Weights of a small spectrogram enhancement model: 8.48M parameters, adamw at rate 0.0041.
Rows from block 2 of a small spectrogram enhancement model, named by matrix and row number. Rows with one number belong to one channel. Each number is 200 + 30 x the weight over its row's rms, rounded and kept within 0 to 999. All counts start at 0.
Before each channel's rows are labels from the 100 clips, of 14976, where the channel reaches its highest value: "responds to" is what is common among them. Only what is clearly more common there than usual is listed. The data: telephone keypad tones over noise or synthetic speech. In brackets: how many of the 100.
# convs0: first 3x3 conv (model.mid.0.convs.0.weight, 288x288x3x3, each kernel summed), inputs 0-47
# convs1: second 3x3 conv (model.mid.0.convs.1.weight, 288x288x3x3, transposed, each kernel summed), outputs 0-47

responds to: rumble (78); clipping (41); muffled (low-pass) (30)
convs0.269,163,206,214,168,154,166,252,195,224,249,175,228,277,158,204,183,161,209,170,247,184,218,194,280,182,179,233,192,148,173,186,173,228,193,246,186,175,216,263,180,164,189,175,169,177,215,171,210
convs1.269,206,191,231,255,174,239,190,180,203,206,188,214,226,179,201,200,216,185,154,212,196,211,202,174,215,240,139,265,168,163,187,191,215,192,154,192,133,207,254,168,267,212,151,218,180,156,186,196

responds to: number of keys: 2 (46); number of keys: 1 (45)
convs0.126,229,242,253,262,196,220,260,201,232,234,193,238,255,196,190,251,212,213,168,229,180,230,200,224,204,233,243,245,238,177,174,233,195,205,271,230,183,196,241,170,225,180,248,171,254,205,217,243
convs1.126,210,158,222,255,191,232,185,197,190,195,187,170,237,176,216,189,180,181,177,187,226,265,189,222,198,191,157,250,165,178,204,166,206,225,163,215,145,171,257,173,239,202,124,216,148,177,175,182

responds to: white noise (96); clipping (34)
convs0.2,188,179,167,214,167,209,223,216,194,190,308,177,209,170,194,199,248,210,254,190,176,217,199,153,198,201,174,195,241,148,239,196,184,226,163,206,240,210,230,154,193,221,208,244,205,169,198,187
convs1.2,169,214,159,184,222,184,231,206,172,181,247,169,175,254,212,220,200,201,193,183,159,180,200,264,178,185,192,165,235,267,126,231,148,214,193,177,183,183,203,186,185,175,222,153,176,234,217,222

responds to: quiet level (73); mains hum (46)
convs0.234,246,209,171,168,170,183,184,186,181,181,177,180,166,209,162,173,213,188,161,145,155,150,204,153,173,206,164,177,163,140,188,246,189,193,170,171,193,209,144,155,273,176,196,186,169,148,234,191
convs1.234,183,252,159,252,196,136,206,181,205,205,222,177,192,202,207,232,175,201,175,216,185,178,189,261,201,224,228,231,230,185,216,211,164,208,211,193,192,143,221,178,175,221,147,186,241,194,222,223

responds to: number of keys: 2 (47); number of keys: 1 (44)
convs0.84,219,246,265,235,192,222,253,199,224,229,185,241,257,202,189,247,211,208,161,235,181,235,205,225,202,225,238,255,220,166,172,234,192,211,271,234,178,197,244,167,235,175,238,169,242,208,218,237
convs1.84,192,153,222,245,190,238,187,191,192,196,180,171,241,176,217,185,183,171,188,189,228,275,190,218,199,198,162,259,163,179,204,152,209,224,159,218,165,171,252,185,240,201,120,218,146,179,167,180

responds to: quiet level (58); mains hum (53); thin (high-pass) (32)
convs0.282,248,209,182,172,172,193,189,184,183,176,180,186,164,217,167,174,212,179,157,139,169,141,198,173,179,213,156,177,168,149,183,250,176,196,180,164,186,200,127,176,281,170,194,187,171,180,228,197
convs1.282,188,237,162,251,197,141,201,187,198,200,213,170,204,194,212,219,163,197,173,201,196,188,185,271,203,222,227,224,227,175,217,205,164,216,213,200,203,149,223,185,163,224,131,186,246,197,226,210

responds to: thin (high-pass) (43)
convs0.240,235,203,156,229,176,202,196,203,189,184,189,183,163,176,165,206,194,207,193,141,143,152,201,123,177,215,174,193,217,132,205,246,203,145,156,202,207,215,151,107,253,188,231,209,206,139,229,200
convs1.240,164,243,158,226,216,121,219,197,180,180,245,155,197,237,198,239,172,204,167,200,173,176,198,265,186,218,195,204,235,235,198,215,153,219,202,183,188,156,228,188,184,200,172,170,210,185,223,236

responds to: rumble (62); clipping (42); muffled (low-pass) (29)
convs0.102,159,195,214,178,184,177,227,191,222,245,169,207,259,153,217,188,151,201,175,226,203,205,194,289,192,193,239,190,157,207,191,164,220,204,260,202,190,209,254,190,148,201,180,183,193,228,165,210
convs1.102,222,183,246,241,153,248,199,189,203,198,175,224,228,193,196,205,217,183,158,217,201,227,205,156,209,238,124,250,167,146,188,199,222,196,131,193,127,221,252,164,275,209,162,221,164,139,181,195

responds to: rumble (68); clipping (38)
convs0.181,158,217,235,183,174,178,264,203,230,260,179,243,297,139,198,211,174,212,163,260,182,237,178,264,194,200,253,205,179,186,183,180,216,196,276,203,177,212,270,179,178,187,180,170,195,218,181,224
convs1.181,205,165,230,252,179,251,185,185,202,204,195,209,240,179,202,195,212,181,168,199,212,240,198,186,203,225,137,248,169,153,192,181,213,201,146,202,129,205,263,151,262,198,149,215,146,150,181,193

responds to: white noise (93); clipping (32)
convs0.109,191,194,174,214,168,216,212,217,186,187,299,185,190,161,188,211,244,230,254,185,183,208,198,139,196,198,168,193,257,156,244,218,191,195,161,213,242,214,212,155,202,218,206,239,203,174,216,187
convs1.109,171,217,153,187,218,175,238,208,176,176,243,164,176,250,211,235,196,197,191,187,156,184,201,259,179,191,193,173,231,268,129,226,152,212,201,177,182,186,215,186,190,180,219,153,178,230,200,228

responds to: clipping (44); rumble (38); muffled (low-pass) (30)
convs0.252,180,196,209,190,179,179,214,188,222,236,162,203,245,162,217,182,151,200,176,222,194,215,204,281,189,194,222,186,138,197,191,165,217,209,228,201,190,205,249,182,133,201,189,184,193,215,164,207
convs1.252,221,208,245,247,168,228,200,189,201,206,180,217,204,187,192,208,221,185,165,218,207,206,206,154,210,261,132,269,171,159,181,197,233,200,134,189,124,212,256,168,274,212,154,220,168,147,186,193

responds to: thin (high-pass) (60); number of keys: 1 (29)
convs0.122,186,214,167,242,172,226,210,211,194,199,201,193,171,146,198,226,231,219,231,151,221,157,203,142,210,217,188,173,285,172,239,262,199,141,185,197,244,219,156,166,241,222,213,246,211,196,227,207
convs1.122,186,217,150,207,214,150,247,212,166,170,233,138,189,236,219,233,170,198,180,183,170,196,203,267,182,189,189,174,217,261,146,214,174,226,204,189,171,177,227,183,189,195,205,158,175,225,188,225

responds to: quiet level (69); muffled (low-pass) (30)
convs0.198,249,203,163,181,163,172,178,198,181,188,178,183,162,204,177,174,236,205,177,140,142,151,208,143,186,217,182,171,177,129,196,252,200,191,167,185,193,208,156,136,254,182,206,181,168,131,238,200
convs1.198,183,255,165,246,198,130,212,184,204,197,236,172,190,227,193,242,179,210,169,219,178,174,190,254,199,220,225,218,240,197,217,223,144,215,200,190,207,141,214,179,177,215,164,181,231,193,229,230

responds to: mains hum (49); thin (high-pass) (41)
convs0.103,262,224,217,207,170,221,200,188,207,174,167,213,198,238,171,214,229,187,152,199,189,195,208,192,185,233,169,212,194,156,167,266,171,212,204,207,173,211,201,195,292,163,218,170,213,200,239,202
convs1.103,192,193,196,262,197,187,191,192,179,205,192,159,236,171,222,191,157,171,186,182,211,218,188,258,204,217,206,251,179,190,191,149,188,225,205,209,197,153,249,189,180,215,105,214,208,197,200,183

responds to: white noise (93); clipping (33)
convs0.271,194,183,172,217,170,209,219,216,187,188,294,177,210,179,189,208,258,218,259,191,168,222,197,145,191,201,172,201,243,155,242,206,187,228,161,207,235,212,230,159,198,217,215,240,211,167,205,183
convs1.271,171,216,159,185,220,187,227,205,172,178,244,167,174,254,208,227,200,200,194,184,160,179,200,260,179,187,192,167,235,270,126,232,144,210,196,176,185,183,202,185,184,174,221,151,176,234,215,225

responds to: mains hum (45); number of keys: 1 (41); number of keys: 2 (27)
convs0.177,250,226,200,192,178,211,194,184,194,177,182,203,182,218,166,192,211,183,153,169,177,168,193,169,178,215,172,192,182,151,174,269,173,200,195,176,172,200,157,176,295,164,198,173,185,199,239,201
convs1.177,194,211,178,268,197,165,196,193,186,200,212,166,216,177,219,206,160,189,186,200,201,204,184,260,207,234,204,243,205,190,191,190,177,215,219,201,197,143,243,180,173,218,94,197,237,198,224,206

responds to: quiet level (70); muffled (low-pass) (31)
convs0.107,237,206,178,175,165,187,183,186,181,176,168,182,153,198,160,180,210,181,164,139,158,144,197,130,161,210,166,184,185,141,190,245,189,181,166,166,199,206,135,152,276,181,206,191,177,143,225,196
convs1.107,187,256,150,236,205,122,213,190,199,196,231,163,196,217,204,242,175,210,171,212,185,185,193,271,202,212,235,222,231,200,215,207,160,215,216,196,199,143,220,184,168,222,165,186,227,202,220,227

responds to: quiet level (73); mains hum (47)
convs0.175,239,205,170,167,160,175,185,191,179,177,173,180,162,208,162,169,218,191,167,143,155,151,208,142,159,203,163,177,177,137,191,239,195,191,157,175,194,217,153,150,265,177,207,188,181,143,228,186
convs1.175,184,261,151,247,201,134,207,183,204,205,227,165,192,208,201,254,178,207,174,220,184,179,195,261,203,221,236,226,230,199,213,211,164,208,218,188,198,136,219,182,169,219,161,189,235,195,219,223

responds to: mains hum (59); quiet level (58)
convs0.248,247,206,178,167,168,193,190,184,183,179,180,182,167,210,156,166,213,177,157,147,165,145,200,156,168,202,156,178,169,149,184,241,184,200,170,167,189,207,140,170,269,172,206,189,174,168,227,192
convs1.248,187,249,157,249,195,140,202,183,206,206,215,175,199,194,212,234,170,201,170,209,191,185,190,266,204,222,234,230,222,179,213,203,167,211,219,196,196,144,223,182,168,224,145,189,241,194,217,218

responds to: white noise (92); clipping (35)
convs0.6,198,183,173,219,178,204,221,209,191,191,298,188,212,174,190,209,252,216,253,203,167,236,195,144,196,197,172,197,253,168,243,202,175,219,160,207,237,196,233,158,195,220,204,238,209,180,204,183
convs1.6,174,214,164,182,219,196,219,203,180,174,246,162,170,265,206,242,199,195,193,189,155,183,199,255,181,191,187,168,239,274,127,237,139,197,199,176,189,181,199,175,193,171,220,159,165,239,205,228

responds to: white noise (93); clipping (32)
convs0.35,188,197,174,212,168,212,214,217,186,192,300,184,187,152,188,209,231,226,260,181,177,205,198,139,198,197,168,188,253,157,248,215,188,182,154,218,242,210,207,143,202,219,203,239,204,172,220,190
convs1.35,166,218,147,189,220,171,235,207,176,177,245,167,177,253,207,227,196,196,188,188,161,183,201,258,177,192,192,176,234,273,141,227,159,207,200,175,182,185,223,189,193,177,214,153,178,223,198,229

responds to: thin (high-pass) (42); number of keys: 1 (42); number of keys: 2 (31)
convs0.190,232,197,154,262,185,219,210,212,198,194,172,180,169,154,172,227,211,212,194,141,157,152,195,129,180,233,181,196,249,147,211,250,203,136,171,218,216,224,150,123,265,196,247,216,225,149,228,207
convs1.190,170,232,163,219,216,131,224,209,173,172,246,144,194,240,207,231,168,194,170,191,179,185,198,269,185,207,185,188,224,241,182,216,164,220,199,190,173,158,231,179,194,197,186,163,190,190,213,236

responds to: quiet level (69); mains hum (61)
convs0.238,242,207,175,163,166,183,192,185,177,184,176,182,170,215,160,169,207,183,158,153,161,156,206,145,164,198,159,178,161,144,186,240,189,196,170,165,188,206,154,164,266,173,199,179,170,152,228,190
convs1.238,186,256,156,251,196,143,203,181,209,208,219,177,192,199,208,230,178,203,172,217,183,180,192,258,206,227,226,237,225,187,210,208,170,206,216,191,191,143,222,180,175,223,149,193,240,195,218,217

responds to: mains hum (49); thin (high-pass) (43)
convs0.130,254,203,183,183,168,217,187,179,193,175,181,177,158,214,163,190,216,173,154,138,178,142,197,179,181,232,156,190,172,156,178,242,168,203,188,179,186,200,134,187,280,168,201,194,186,179,229,190
convs1.130,196,223,170,252,193,149,211,183,195,189,203,175,227,201,216,208,160,187,177,196,202,200,184,269,201,223,232,212,211,162,229,198,170,221,205,211,199,150,231,191,174,225,115,188,225,191,215,209

responds to: thin (high-pass) (87); pink noise (39)
convs0.173,190,234,184,229,188,221,207,209,190,215,169,204,172,144,210,229,232,224,204,150,252,157,199,155,215,210,208,179,283,213,240,269,202,132,214,203,252,201,150,182,220,232,199,239,206,220,225,226
convs1.173,179,215,150,185,214,153,243,215,169,167,237,144,184,241,221,229,168,194,181,179,176,191,205,261,177,193,188,164,217,257,143,217,173,219,196,184,166,187,231,185,196,190,216,153,165,223,180,223

responds to: quiet level (67); number of keys: 1 (27)
convs0.149,235,204,165,173,156,169,180,196,178,178,171,177,157,199,153,172,222,198,164,134,153,140,204,128,153,201,171,175,178,143,192,242,200,184,165,177,198,215,145,147,258,176,208,191,180,131,231,188
convs1.149,182,257,157,248,201,125,211,185,203,203,229,171,188,213,200,252,177,209,170,215,181,175,193,258,198,218,238,221,234,190,220,216,154,213,210,192,199,143,215,178,179,218,162,183,234,194,226,227

responds to: clipping (43); pink noise (42); rumble (42)
convs0.286,186,191,189,165,153,180,236,192,212,231,164,208,249,178,206,165,171,202,166,227,191,212,201,277,171,181,202,178,136,176,181,178,228,210,213,187,171,227,254,177,178,187,186,163,172,205,182,189
convs1.286,203,227,217,274,171,209,196,176,204,218,185,212,204,174,201,207,217,198,156,216,193,192,201,177,223,250,168,286,172,174,182,189,216,196,166,184,145,190,248,169,243,224,136,215,210,150,193,200

responds to: thin (high-pass) (42); number of keys: 1 (30)
convs0.171,204,194,200,247,319,193,219,213,236,195,180,224,241,165,216,217,222,201,185,229,262,221,169,179,240,172,215,205,225,302,203,204,180,181,206,230,200,193,199,207,211,203,219,200,208,298,207,216
convs1.171,270,172,240,165,200,238,209,235,191,154,179,157,222,257,203,218,164,197,193,192,223,231,206,209,204,173,148,164,213,234,248,231,154,200,159,211,227,167,207,149,231,202,177,204,161,230,195,236

responds to: white noise (90); clipping (26)
convs0.284,213,201,156,192,168,180,194,214,195,165,194,187,161,174,163,197,200,214,203,140,160,157,205,112,166,201,175,170,219,147,205,241,211,140,158,185,219,212,153,109,248,197,200,218,189,147,227,208
convs1.284,166,254,151,221,223,117,214,199,178,191,240,150,185,232,200,264,171,204,172,198,168,170,199,260,190,207,206,204,239,242,196,217,151,210,209,179,193,160,219,188,186,197,175,173,206,195,221,232

responds to: thin (high-pass) (62)
convs0.218,213,185,204,242,268,181,214,201,219,220,225,183,232,157,227,199,193,197,206,215,246,212,180,209,223,165,201,215,190,337,204,166,187,197,180,229,204,184,221,196,139,218,214,194,202,256,168,191
convs1.218,207,198,225,151,211,234,197,231,220,164,178,173,191,237,202,238,204,198,183,226,215,210,200,177,214,220,161,228,231,223,252,241,176,179,181,196,176,181,257,122,263,207,130,229,152,217,178,221

responds to: number of keys: 1 (49); number of keys: 2 (42)
convs0.265,213,241,254,243,186,213,274,202,231,246,196,243,262,183,188,247,203,213,163,238,183,235,196,231,204,237,248,244,231,173,171,224,200,206,275,226,177,192,246,167,217,176,235,165,245,209,213,245
convs1.265,210,159,224,257,189,236,186,195,196,196,182,178,244,175,217,190,185,181,170,192,222,258,190,214,197,195,151,255,170,173,207,163,209,219,159,214,143,177,258,168,251,203,125,217,146,172,177,182

responds to: rumble (65); clipping (40); muffled (low-pass) (35)
convs0.207,170,201,214,189,184,173,220,188,226,240,175,214,256,142,215,190,150,207,176,232,190,225,190,285,193,192,230,191,146,206,190,165,220,202,235,199,183,197,251,182,137,195,183,179,198,218,170,206
convs1.207,209,197,244,238,171,240,200,189,204,204,181,216,215,196,193,206,226,175,166,215,203,227,204,154,210,246,127,255,175,165,189,192,227,200,128,193,126,213,269,164,274,208,151,226,161,151,184,192

responds to: rumble (67); clipping (37); number of keys: 1 (27)
convs0.226,158,210,224,182,170,182,264,202,227,262,183,228,280,139,204,211,173,213,164,245,191,218,186,274,194,207,252,203,176,187,182,178,220,200,278,203,179,219,262,177,165,190,181,171,198,227,179,220
convs1.226,212,170,232,249,171,248,191,185,205,200,185,213,232,182,204,197,210,185,161,206,211,234,198,184,203,227,134,251,167,152,199,183,212,203,144,200,132,209,266,162,270,203,148,221,148,151,179,196

responds to: thin (high-pass) (61); number of keys: 1 (30)
convs0.125,182,208,170,245,171,226,210,214,193,205,205,186,174,138,203,227,228,223,227,154,234,162,196,152,205,213,188,176,287,185,242,250,199,143,187,198,254,223,157,175,229,230,217,252,213,193,212,213
convs1.125,189,213,154,207,214,152,243,212,165,169,232,140,188,237,219,236,171,199,180,180,173,197,202,263,179,185,189,168,215,266,137,216,171,230,199,191,170,175,223,184,188,189,210,154,172,223,189,224

responds to: number of keys: 1 (48); number of keys: 2 (40)
convs0.110,241,253,249,247,178,220,227,197,225,201,176,246,227,214,173,235,212,204,147,226,171,213,202,201,185,235,205,228,218,150,166,280,185,195,237,210,173,196,216,174,273,171,236,166,225,208,229,222
convs1.110,208,179,206,276,199,198,191,197,186,198,210,169,238,166,219,194,171,179,196,191,214,255,185,239,202,216,174,261,177,191,192,167,200,224,204,210,172,158,268,179,205,205,79,207,193,190,195,190

responds to: key "*" (59); first key: * (27)
convs0.1,214,264,256,170,172,206,249,204,225,233,201,293,276,212,176,202,201,212,166,279,171,255,200,217,179,203,232,207,191,158,176,246,202,188,259,187,177,212,266,181,261,177,189,176,188,195,220,236
convs1.1,183,179,205,244,197,216,175,194,183,211,202,181,237,158,205,188,191,173,169,183,205,219,194,227,213,218,150,251,177,185,162,173,206,198,187,196,160,179,269,157,209,203,106,211,196,188,208,180

responds to: rumble (75); clipping (44)
convs0.0,157,201,212,179,170,177,251,198,217,255,184,214,264,148,209,200,164,209,169,229,203,206,195,285,193,202,248,199,173,190,186,173,224,202,271,204,181,222,253,183,152,193,181,170,195,226,174,216
convs1.0,212,179,235,245,165,248,196,187,206,201,177,216,227,182,206,199,211,187,155,204,208,231,200,176,204,231,130,251,169,149,202,186,216,203,139,196,136,214,267,167,277,212,148,221,155,149,178,199

responds to: thin (high-pass) (41); number of keys: 2 (31); number of keys: 1 (27)
convs0.10,196,204,209,239,289,185,236,208,236,209,186,220,239,152,212,224,217,195,189,235,259,222,164,169,228,171,224,214,208,291,201,202,171,173,206,225,195,185,205,211,214,203,224,196,205,285,200,207
convs1.10,263,202,225,169,206,214,203,240,198,153,193,146,216,253,197,229,166,194,188,203,214,228,207,212,211,178,160,172,226,258,254,232,150,177,183,212,236,166,216,141,231,197,176,213,157,252,198,232

responds to: thin (high-pass) (60)
convs0.3,177,206,166,241,175,221,205,212,192,207,210,190,169,137,208,229,229,226,229,150,231,165,198,148,212,212,193,176,286,182,248,248,203,142,195,201,250,216,160,175,224,229,216,248,215,197,217,210
convs1.3,184,215,148,196,214,149,248,212,166,170,234,138,185,238,219,231,173,196,183,180,170,194,203,267,179,189,190,169,217,261,139,216,172,224,198,187,172,182,224,187,190,190,213,153,172,224,188,223

responds to: number of keys: 1 (51); number of keys: 2 (42)
convs0.13,204,230,242,248,189,213,279,204,231,255,201,236,263,171,192,248,203,215,161,231,185,230,193,238,208,234,258,237,232,182,172,209,207,208,281,231,177,196,243,163,206,178,234,162,249,212,209,242
convs1.13,209,156,226,253,188,243,185,197,199,196,181,182,241,177,219,190,189,183,171,192,225,262,191,210,195,198,141,250,169,170,212,164,211,220,151,213,137,181,253,165,260,204,132,221,139,167,177,182

responds to: number of keys: 1 (52); number of keys: 2 (40)
convs0.94,239,264,262,230,176,213,254,202,230,231,199,269,261,217,178,234,207,211,167,255,179,239,202,215,181,222,234,225,227,159,172,256,194,192,265,208,177,205,246,178,248,177,219,173,226,195,224,240
convs1.94,192,167,211,251,196,218,181,200,182,203,199,172,242,160,214,189,177,178,184,181,220,246,189,234,205,208,160,253,173,182,176,167,205,215,182,201,154,170,276,169,211,204,103,208,181,185,194,181

responds to: mains hum (58); thin (high-pass) (43)
convs0.24,252,208,179,176,171,192,185,183,183,176,176,187,174,216,166,176,220,184,155,153,177,149,199,175,184,216,153,181,168,159,177,254,171,198,180,175,175,208,139,175,272,161,196,176,172,194,233,192
convs1.24,187,227,172,252,192,151,196,188,195,199,204,171,209,185,218,212,163,190,175,200,199,180,184,270,200,231,226,219,218,174,204,202,159,217,206,199,205,144,228,186,162,222,115,190,243,191,223,206

responds to: number of keys: 1 (47); number of keys: 2 (46)
convs0.113,214,246,258,233,181,207,270,204,233,248,201,251,269,186,186,243,204,215,164,246,178,243,197,235,199,227,251,237,228,170,172,227,201,203,274,222,177,193,254,167,221,176,227,168,236,208,211,248
convs1.113,206,161,225,256,189,239,182,195,195,198,184,179,248,174,216,189,186,177,171,190,220,251,190,215,198,203,144,253,172,173,199,166,208,217,159,211,144,177,264,164,249,204,119,215,155,171,180,181

responds to: white noise (92); clipping (32)
convs0.219,184,200,162,229,165,220,211,219,193,192,236,189,171,146,190,215,210,218,239,163,184,177,199,128,194,204,174,181,254,149,240,231,200,138,161,219,245,216,174,136,232,224,211,244,210,152,219,199
convs1.219,169,230,149,201,215,151,231,206,176,177,237,144,184,236,208,243,182,194,184,196,167,185,203,262,183,200,197,189,228,268,156,216,169,211,212,178,179,182,227,187,181,191,205,165,183,211,192,229

responds to: white noise (93); clipping (33)
convs0.236,193,185,169,217,167,212,217,218,187,187,293,177,203,175,188,210,252,223,257,193,174,215,199,140,191,201,168,198,249,150,239,212,188,223,158,206,237,219,223,158,201,215,212,238,211,169,205,181
convs1.236,175,218,157,187,217,185,230,205,170,176,241,159,176,248,211,239,198,201,196,186,154,182,200,262,181,188,192,172,232,265,122,226,150,214,204,179,185,184,201,184,180,181,220,152,179,237,211,226